config.yaml
arch: "transformer"
model: "audio frame classifier"
dataset: "single English nouns, adjectives and verbs, spoken by a formant synthesiser in many voices"
train_examples: 78125
n_mels: 40
hop_length: 160
input: "log_mel"
spec_augment: true
win_length: 400
num_classes: 41
output_stride: 2
norm: "layernorm"
norm_position: "pre"
activation: "squared_relu"
mlp_ratio: 3
head_dim: 16
fused_qkv: false
bias: "all"
qk_norm: false
parallel_block: false
dropout: 0.05
inner_norm: false
subsampling: 2
layers: 6
width: 320
positions: "learned"
init: "lecun_normal"
residual_init: "none"
optimizer: "adamw"
lr: 0.00097
beta1: 0.95
beta2: 0.95
eps: 1e-08
grad_clip: 3.0
ema_decay: 0.999
steps: 14100
batch_size: 512
epochs: 92.4
lr_schedule: "constant"
warmup_steps: 420
weight_decay: 0.0
Rows from block 3, named by matrix and row number. Rows with one number belong to one attention dimension. Each number is 500 + 40 x the weight over its row's rms, rounded and kept within 0 to 999. All counts start at 0. Numbers have three digits each. After the name is the row's rms in percent of the matrix's.
# v: attention value (model.blocks.3.attn.v.weight, 320x320), inputs 54-107
# proj: attention output (model.blocks.3.attn.proj.weight, 320x320, transposed), outputs 54-107
v.144 102:545520562488461555406506505508493498454487525421432549487496535488470554475447525558489510522523522482564499517370459483531496524527448450521414540483490507520468
proj.144 102:547499506417469469526458495538548480527519394543510439501508469572547458443518535500517474383489510521503461475546470577472564533462578510511562506476498479522526
v.145 089:523555465590501449532506508497440495542504513468521567513541513476555552421491563532516535474578530403490491532397464550505506428572468421535519493576582471488432
proj.145 094:538499482435444501508467558517550510554565443507549516477502507537498490515534468508491443422442474579504452441582526406528484512448509512488544508472465487464490
v.146 101:482503503572591468453492493551512561504484504505511543544477539517497524462498575508527582492538471513500489474526467545459554515512463486530511546556491506503494
proj.146 106:516484440497504495529533479488495456492508577424546504518516465505433509524504442520492478558445492523459541527507566499607469484458548530433441437549591480465462
v.147 102:502453493501582492550505466545487511552522458524578573544536521430546514476493513505593478473546493451477479473438512510416491448540508415590535570578534519522525
proj.147 103:494499450449468520451490539430490531455481510536495491442472467507433481469534455537503512496413466548476499471570478437581430519450478505483451430438493494537391
v.148 093:580478435447536515513514532475506487475452445511564561470522499507495454501548457505496497513478517474537532411503505463493563509478514507565464415520459494547554
proj.148 097:444508521552485470488478479509435535544445534499447434503559511511492553540491457521419468527524473520471500526512505499500430515497488535524561561466548482485468
v.149 096:543488464562538468545511584441439471503502540448572520473555510548511448447559498503486551479513451477464511438523458530467590488455493459498547483580469492510459
proj.149 099:447528481511469533458492424528549527519569477476475532475472474480467517494480425545519458458505439554536493517535584465521465587535534529513464460463582542434493
v.150 102:492489511567515422494542486508538445474530519518530555541557484531495517526539566529490598491495511473551507450477516517462590507504542428513523520574481514572515
proj.150 104:545529430527478575457482523486477535496491488441514489508500479453461510435520442476496454542459436466430517526569512484519442517523521546478483412479561510469465
v.151 111:546582513500424449597535558447423427488478497422469491475480509491523455481490455458525477471543548497506527503493529518492569485489461485496501541532480542502500
proj.151 105:447523483490487538448483429587568595531569532522577491505498538518503567531498550512474434568551416495510470469524513470472506568535544561494517543493494534462550
v.152 091:514507509503509492546460588485476450498460536481504467530478484516449563502566453411497594544537474514498521463595507538530540443477536530446513448457408485474457
proj.152 092:500492480503450494450539448529489506535499536469518493481533506471493440544469509512494472424566509475484487524461481502479549552541469486562549541568600467418556
v.153 095:440538456496514424492489555512426526541543524482421513515521524567522447424462501558504470517478548470487527563404431510511487519547424459505511514541515551453421
proj.153 098:565461543460546544533517439527552506537532423478580473495457477481592516508541524450520491439534489494522425503563588510504564463455562529478491532529478507551555
v.154 094:441432473569563432492485502479453471519558514546554498561522538544537449434548488506542494456504501468443511479510461486431562485459533467496544534585517497511550
proj.154 101:546546457509528541505546479437499544478433523431502515498468429458429513524474459523499487634412453457473496573535572475551425520532470472481443464448582523496447
v.155 097:509508538516491454497631493507543466505503529526488492513505472457519592582502551482488504551464537477575481453541580481478480470517480472471569534528478496507501
proj.155 103:493424385494511497480411633475500495475498428529524508483492553457418441434559539511488502507449513501468592542476506398437502460493454527534468504508457489513503
v.156 100:437509513433465483493504454508450435502498478469426453512469497467577492514521394459547410482540579491524490518578520498559441562468481544529498558446519536461474
proj.156 102:491514527459603578479485462487540584496460490550530522475517529501503511479484580432521529551524465471548446485484472463453582485521497470491494516549508512503494
v.157 088:416549528546527428459536486511448549521544485458477462478472556544558521423491513498493467472525510545451500501492476518443532542524400459476535524547488505486460
proj.157 091:520501431468517565509496472513547479522525455542554523544488414472475487480530503499514475545457513501502532526529556483580512498504533531449445466521537492494543
v.158 093:531520529547548459532436542490425497497491495512558609483496525505504484455496482515538555447481502471473519499517488539435596489449552510524536478583530512505499
proj.158 100:437515476489469569438515471485532527517558510448482498483516470537510507533505466496498423487546406531528459488538554505554451583544493514507445481477564528485455
v.159 100:474545555514451512450499427561554549542515435505481516520437488448487576529429569441488546517490438528550450527427529463544431533516468532483478518429560486544472
proj.159 103:516386484433508445557481526470500415500516498567506518511502495567448479456542506545515513522472586490498526461483414562496517472469506476514532488534439466499534
v.160 118:464507475487484509468438544486547514517471481539545492482491449485495517534561468514509494519501539601521480504509496465501450525400487496569553488401517533562522
proj.160 117:510567507552517506466545549483501449485556520545459471482431498464495397494414470452510531498460457428486514466481508544480519426563538514456453538525417484501499
v.161 121:488518497521541502501489521469439524473509545508513491485451461535484500551510520483495555506471589476539428451558484519488519495452509560520546605471487563487549
proj.161 117:516494525484485474510460437488454483440532500521485522464454482449467493507516558587494545388471413563559481429489559531523516499573534429406415463526471450509474
v.162 098:552494458598535450492502525544507520555497498466568584392479496481507491484456612576501519486524464493513458447514523538508460456475434494547542563546489502464513
proj.162 095:490517473411506567477499394510497525480436526536486499540548487497452526505581486476499478474447524574458534559483489496489509568459480487533534477463481492534499
v.163 105:460583513411514534450507477514467495456470460525507467519548454496485612512543459488488479545457529569542475509453536488497492526525482526518462456435477545567494
proj.163 100:526521531553510500507541592462532473494564531494511521473452502489461441468415513445509510505547497390520470460545469535541472406535508490479486510522493517469542
v.164 104:421510468427536513474519534488482537492469466540513481523501439471488555542544469493485452523467581507525466482461525544490424493492528586527555502479545512541552
proj.164 097:501501510555531479510508533467545493481470484454506465500452495489439406442451565487526544377540441420535447449545454516547507470587555517469435496525459514472489
v.165 110:534541508466486529433507520465544458476472500513439487525496515493472538533484469429423546514515514441524470480439543495518475445555510507499419512501464473543468
proj.165 102:515443515499508537523499504472485541490443449455511518488508511472479452481431592531553520498513477419550461497526466529568514536553512501542539512547489536465506
v.166 097:511482488456508532499540556389520456484466527461498461477449468562532456555425497452466516497518542580487485525456599469510518466466475521475505563519462494485491
proj.166 097:506463541482468474519474503535489496467461423542454471525510505419547505493499511491500491505506417415447471418555473486536447474591563492515416520492467506525456
v.167 111:447405409534551524445531534444492482476489493506481473536528467498520493541511464470513503528467559478498550460514565500495536505446553512461574474530526508507545
proj.167 104:545519555436477472584445534524493508471445481555511473464439496506527478465563551524482521449499425470509482458541534463516493511600524485469376509444428486510465
v.168 104:512525458492461479512505476480511475482504434469498463568601535438513419445495503478526486497508474390559524499493498479541526543532524482480466419569496520501467
proj.168 103:484546476556547517524402526499485530576516480517541512484516495558492589505522445592493508500537525508495561512578421499515480518503494499556535520498540505494432
v.169 116:508500503468537470463581476531480510463521439528528509533504487449523595553532503482480475521482512470523495474525452542474467449543534602491535465548499467465524
proj.169 106:504528504531516489556431473514550535535403531488512516481475478518428453476530588526516494421522487467529469505498511537495516559550473467447473520449464507513482
v.170 095:446499488463508526453561460505473507479536509478527400575458578553508588538496445406471483544437504540474517554478492485482436452533558597456506525449526464496595
proj.170 099:488435557509522436535460503527476473452395523539456537429435453440606501434461538521471486551567518433518461473476529492477527477451451490478490578512472523555494
v.171 115:527503525483440530498511504535526451506488490475516510474452542522525523512405506448474441516517487575507519455509559456510472495483407515489503502466490488518568
proj.171 104:436511566504508479468500441491428453481505500487438501526509496399597520484454477524507535681517490462488471516453509493500462476539517545557524617522517504489488
v.172 115:490501526530457487493517432530438456478541576529446467525448547540550472475507537509550558456469489466490480531458485526502550471533548456476467542534542484535546
proj.172 106:517446494468482487515449443440463511521494500462516595434545511471536566474459535548453507588479478565509449474503523521490509517487439521481573471527504495447498
v.173 098:535570554434502563426516562503538533503460468464451492495509514489502532521432460410437501557455547514555506546454512432531468491549471564502420564431425522483483
proj.173 098:485459511533536484524526527517502457478464420508464454553473474438491448490493528477560497490583476399549496420492478506494487491472551474550504530552523535518564
v.174 107:496532539552535460475465488521534542548469424476539517470455455494445541473571501476438517520524487528497505496557486496490492521543512572485487460472490522427487
proj.174 103:509573464499551532548538562531570505507499491532495476535534496499408468550512510482548523451464564433482521557474500534488499522472440481495514531486522509542494
v.175 110:483442515524507462490443496560508512452514493519484455541419502485444482496571474506484485533490493540463537527577455478508515516474549536417500433484543522518530
proj.175 106:516593487518468531522520557464507463502502520475489517424543528476494509506484466540431562493510507480544484506445507481411521521533459549491496509438474457479466
v.176 095:566531517492439413479500520521544434501569494547475507488452428583474582483537490532494569510530485505533483500549486447491468526468489530521507494504526565537470
proj.176 096:498503477476534583588510482500512531462465465502483462562501468414444563566454528482510525524463516525497532531429493500493519505506526433553481528521481416527516
v.177 090:575521504537478515546585524486544531501491524437489542518466553510449527503524492549503591532558459466497499496524449464475501487544521534430548473459469454485448
proj.177 095:436472507502509488455506463516516500497511487567470490504489475466504469536488455558559451506485561537533536490473553483458487562495521554558522502483534557514551
v.178 114:478463445511591495509493480477503536575524483538557486504544489456499456530515473497517489478486479497464555492489506534505475454516603541482519431525524452475535
proj.178 111:504500555488416497472523484487501526507508596476480579461478462491586468429462507510485502424530476545456546503593464468489499557523449435452469529507465541577465
v.179 083:457435499473518491489507422476532502438432397519500513489591518527527556467574447573502496455418478503501502462478490513505525584561470496562536434499485519572498
proj.179 086:504504511553522556495389552513469495541583520441508511583436470490526541485493533430550510544532480515428579515480515461574445443376501559488446506486503487485487
v.180 099:564513407493517484550535507474499438502476506468541578543491492438461481501488571462530461511602509509459495478512570557489500530517540444457489494533512456432562
proj.180 102:386506526502476489484485500515501547498526482523425542445536521544416525498532459490501474571455556490538479520485475478442468496522464582489556512442491507527467
v.181 101:586527458520520523497475535485450550497494508462513536477522528436490454483513498504532542522517471506444516482529461543516472456522580539390473475499468433379511
proj.181 100:484461558475488479483485483448541459555443547588477535511486478508536482497551487522525437506469481514523495461523530476475478539494473457513542514488506481635500
v.182 094:521533461557501533509496454467497561529442445447472521457520487529486509489470546466531531530561534506491507498527459539527496501484530484475484473495477472433410
proj.182 096:489437551525501543461541511504503514530551537476491476503486529536545452444505483523551490390450483526440491495521542518444497517533534506527524531514512530575524
v.183 095:519499455513478524555459487487508438485512515532540513480550482425497529466531510482507446505464500447487485438524500495472483526459503466580520495504544554571506
proj.183 096:563488527481567509523488523512522551491509497532488467569496526535527552515553526468520525363532450575530521522534528451516538460469532516508405535512480452521468
v.184 101:463514497492456489449459493484542510487463471504499509472564527497489569490525502484508450509492492534550492444506466512502496554496507501584456485478457553583455
proj.184 099:528484472482523596508484525509442461506508538467505499544488534477530469499483530459518540481493480474464458516482558545516501415368491537488484500580568512471501
v.185 090:521518495494512444447529503540489515513488405435457476514574526471475463424474471467482518527556485508483483479434444458487555533599511498456437475551433533430471
proj.185 094:488498495520512518510475449462483507494526508507465488465490498518452440505496493570494505550443550462527410546555471566462459465433536543490565517442506477493505
v.186 105:413444607513536500457484512553486493477614568533428417583442475509523531500539446488500489505466470558498508539537536445486480474500501512483508529479497537525609
proj.186 102:542525433461482448548540498488533497486420464479591540422474434465463535521512510514406519510545514500500518499509456479559522488513479478509465493544525473417482
v.187 098:459458552496587491534537469472476471487517489488508439525536493475511480540493411469418537546433496474511457439464547513491513431521518481415556484525511508503515
proj.187 096:489520483487437517487522454526509537516443457515501530429494552490520468388520549541486483408494444501462528510551478498515540554532491543558490498459468493436474
v.188 099:519518435482463536552517490479451494487467502507496508525464528481529418515413519446533450468556564457467505554498516551487436427485526497478485573536541394463498
proj.188 095:475475517491582425452505498472500515484507555490498595498583528561540554482541510494455446514490416544548501386552469442495501595591489438449534487481413550499513
v.189 108:544498463539526509510479495517544475529551537516510487511446493394462518483549474461545505512551429507435461475534551540486469454534601506456486449465503479447490
proj.189 105:472491540448496499542486487504500516536399493509507537448497443479451502528569499502537476538473571527479515528501485466453524545593425519505465488532444461629473
v.190 093:511522413520526494556414517461496453533579472478547493471499424538496532511531506497486510502457582478495495523542558514514458433445491479549528498501524525504448
proj.190 097:551545553479486485479525493538524562498475506522480493489495582526578428489435558461523540458506389525492479483501472520477549547537500445517456551512437471556522
v.191 094:488491431447504543583477492430402486525476543481503549476477453485513448514504497457523484512556536527494495505535530496539503488464497465420473530482451476438550
proj.191 098:475488540502557413477533495505522493522490476532506534466535553578544545473535525501496496516485444486569487442472489481496566533525527496520515493511553508505479
v.192 101:519517435479503484441511474581437490476512514462485492522515548506548538442470553450566493502548576504429540521420523531437504492499438545514511516503478470535490
proj.192 105:519510455529497490518489498455536494533504497547544482486487474499464459554514461502440524471415496516585477518532537516578497476437519489416531503491509496509469
v.193 112:521533435452486465506522542583459490503451467513514547540516492572536512508480532410528471509533568491524511540494493509426539586491462538504501498561473505525452
proj.193 109:461450511570543553450554461474505509500514463483520446517512471434473523495530470505492497497482503438505468496525540568569473422507511453396524566475513477457529
v.194 110:502473455454489477459526474485498489418472496573502453508459415517597493525420534490476402496520538534493506569492479408486477519465443474502447552567502469532544
proj.194 105:460521498545559569546523539452463560589509510485467494486586548510486553488542490457547559521468507423489485444462509573463499531491520503544539439448499557503460